Rows from block 4 of the decoder of a small segmentation model, named by matrix and row number. Rows with one number belong to one channel. Each number is 500 + 25 x the weight over its row's rms, rounded and kept within 0 to 999. All counts start at 0. Numbers have three digits each. After the name is the row's rms in percent of the matrix's.
Before each channel's rows are labels from the 100 images, of 14976, where the channel reaches its highest value: "patch colour" is the nearest of a few named colours to the mean colour under the peak. Only what is clearly more common there than usual is listed. The data: analogue clock faces. In brackets: how many of the 100, against the usual share in percent.
# convs0: first 3x3 conv (decoder.decb.1.0.convs.0.weight, 96x96x3x3, each kernel summed), inputs 0-95
# convs1: second 3x3 conv (decoder.decb.1.0.convs.1.weight, 96x96x3x3, transposed, each kernel summed), outputs 0-95

patch colour: pink (41 vs 18.3); white (35 vs 15.5)
convs0.50 108:490462491511491494501496491494479476427506472489466467520488497462485509526456470491458483472469457479488469479481498500485462448476467524484483460475486516464464494505478459495472476517496471484475519439490488518516468469491477501513481486501495490479479453488485499463500499451527506500
convs1.50 082:516523494513505503488502495480484507475464508555491455474464502490460475466523509511519538510471493494478496464483527517556503540522495472499513555508506504530492532507492502507493472506446483486537487506510530495480494534497504543520515479465527499493527450505498564452491529494486446505

patch colour: brown (37 vs 17.4)
convs0.80 094:537460494478532495495481484520467516511513488509487451516491473477481481435486501506470510498483501527487451489516468462527484501558488492503541510480452489460501497518479487488445543479495526466507468480460503468515498496500488495500488483480522437469475475510466475516495487483473507463
convs1.80 084:503473454483484530497502503473523524481552483496513506516543477505555526501514518439470484472468461508490521489541464477506528498491511501491520479472488509516479479496517519490499526500562478504520476480527556481473481462568506519519497488509501518460463496521504496472508507513500477456

patch colour: white (41 vs 15.5)
convs0.15 096:518428478492523500449509509505447481475461500502498491519460479436503462489465519512505485500484508502485495490482499487493500504523471513500489482485489495460519514518478458486508475440508496465485471506477499464458496531490487470489478450510454490480525542507449478487480465483509487475
convs1.15 122:504484538499476487472484501484496499492523429513504480542536553495494472498467481480468518538544504506462499504511513478511509483483518525492493502509500483493479517487507499476527500508505483504502495529527468501532508475518476538509511467469461533493505559576503432481496505484492521551

patch colour: grey (52 vs 24)
convs0.32 100:526480496480470483517481510477489505431475505463439478536501495458488524439498529521497519498496478455491491486477496524475499508467505542509497515503486514500455495500461464521490452507499533492496517476458533480483513488514491500471505499508502512491445430515507522540498490513527506531
convs1.32 083:499510483519473465512501481476532502459511489493495532439492530457505462463513482497488481487484482521490550507485519470505518505532497559502512527489533473439509501494485451547434481506491482473494517499483487454456491533481474483490528506514499503443489488493500497503489521482485486469

patch colour: brown (39 vs 17.4)
convs0.47 086:462520485507508498480511504483476485481488508446495507506497490477492424530473429489467488493508445508525472504498544515463500503482510470510472435450513485503511491498499511481519495512506516478476526503478524485511483463512451487470509494463486504449470517475496503474506498453535479502
convs1.47 094:465517450484510520471498461489464495492489455510479571488458501549500490473477512481481516526502497535547519468518487468475499501455522476506479520475486475485488464553485468489546468534493470489494473490486490490500493512472474509502473543510518504499489447507498491501464507462476490504

patch colour: white (44 vs 15.5)
convs0.34 096:460493556495477459483466502490467461465501498426532504452505531484491491530496503480487509463544501478506477467489495455496465504509467457513477520497499484521507503452479503476499514479535478466522530468494443487546503459471493496485502503505491504482471499510527474482472485509508495505
convs1.34 116:518473498482511481488467518506492533473498485524485503493488495470542458502538501451481469498487499475467497471491511442481485471494556525514478529459522517528540471497520518457487504467511496484489427461490452486517469483505490466479498545529460493499488508479507500472466486485509517496

patch colour: white (35 vs 15.5)
convs0.95 113:480570514492519534504465497483476495524460538486527504505482483487496507473489504473482517495510518470493486497556526536530527494521495506529467485509486442544478494503513506545534492480482505499493463504508529501487482507462526536511510459464486506481533511560518481558477477500478464502
convs1.95 093:485482473505461519438485504484517464472487494489500476468491455487476488422493490478492441495481491483507510485517506512477550443488479458483513494499465481519476486486465492525453472451493455485492514476482492478454506509509483516509512520501496485476471528527485535502479502494509489465

patch colour: pink (43 vs 18.3)
convs0.59 108:524497498512482464471551490511475500469473473504517505565500536529496485461496516518460484539512474526490549480554484526514490496530478511506532494479481514442495530514518484523483473459525503539495496496522485499487460519501476476540485478500493488516495512507508480546453508548475489468
convs1.59 091:500498468460450483485475476492502482492474458480499464483487490512528497493485498501491477496493486504463522470477484494477484524483474476474490511480462508487488559484506458500464475481502484537510489488474503519463480544471481459510563473485514483473490493506463433478447492533481495457

patch colour: pink (46 vs 18.3)
convs0.83 072:540485513464488478524507469482521527527498471470441524498513527485511444430513485482447478488509484456517461503504491521509505476511483452518503528465498525505510532501482499493500473550465504525489471450488485487522466492495480510516481487498537478453512520515467513486480496501531493526
convs1.83 122:501485520513454481502533495474485520476450497485518496489493493460483495464517519504505460514475495474474520491498455513502505491432501532500498494500505494489520490522456491514473466472564455473502463482470498494440473480504454506488481504472443481486479495493546516513517518528524492459

patch colour: grey (51 vs 24)
convs0.61 113:465469533482495520505469497491487495442479473454489479490498513465492501478508492542481486491502468445498500476483486477474489465501510466516513491487501522470480496496504464511500474512473499445469467462488514446506477466525487496456481463512514478506484440479512500452464455462502491487
convs1.61 086:485532507514497473502523500498498514469509504496497516521514502500488492465479501552555487466477528517526518526462493505459486490544515515493517542529469496493532466518495475511470475504537509488513461470508521481501464529537481518518506518505485476515485525517511593566476536496484511528

patch colour: white (35 vs 15.5)
convs0.75 142:502513499529488499487495485552480484462527478460481496497478477493482511524492547501518505484531505482499481458485525455485482462486471473447473522458472487520544492575542512490490488496523484473477481478512483475476477462573476502491515508515501494510482492466466474481487496482520506477
convs1.75 099:515483519502473502505499503509489552495506481470475485484529512500502528477490530552501479477490501501478527529502520482492525517470521508490490506490470491510481460477497472484509475459538500523529508494531425465505485450566493483484482478498451480442514481497512481524481567493512507466

patch colour: grey (49 vs 24)
convs0.55 103:496494518548481479467537458470472461472465544498492530505491495497498502494532527501529509501517473521487529519498522495503482548518506496533543502488473492456541504533469489523504462500539518505492488484485501496470520483524531539447474492506542479511498506519494542477479507425489526477
convs1.55 091:486506460496485483509511494460527467478478540503511556445493486491490491455511525493480484459479459503493540495457484485521516517490509501456521530514495466472516477491480445498484477505525526494454440497476480520467472484493486497480494468499524518470516503501478465462521476458533505504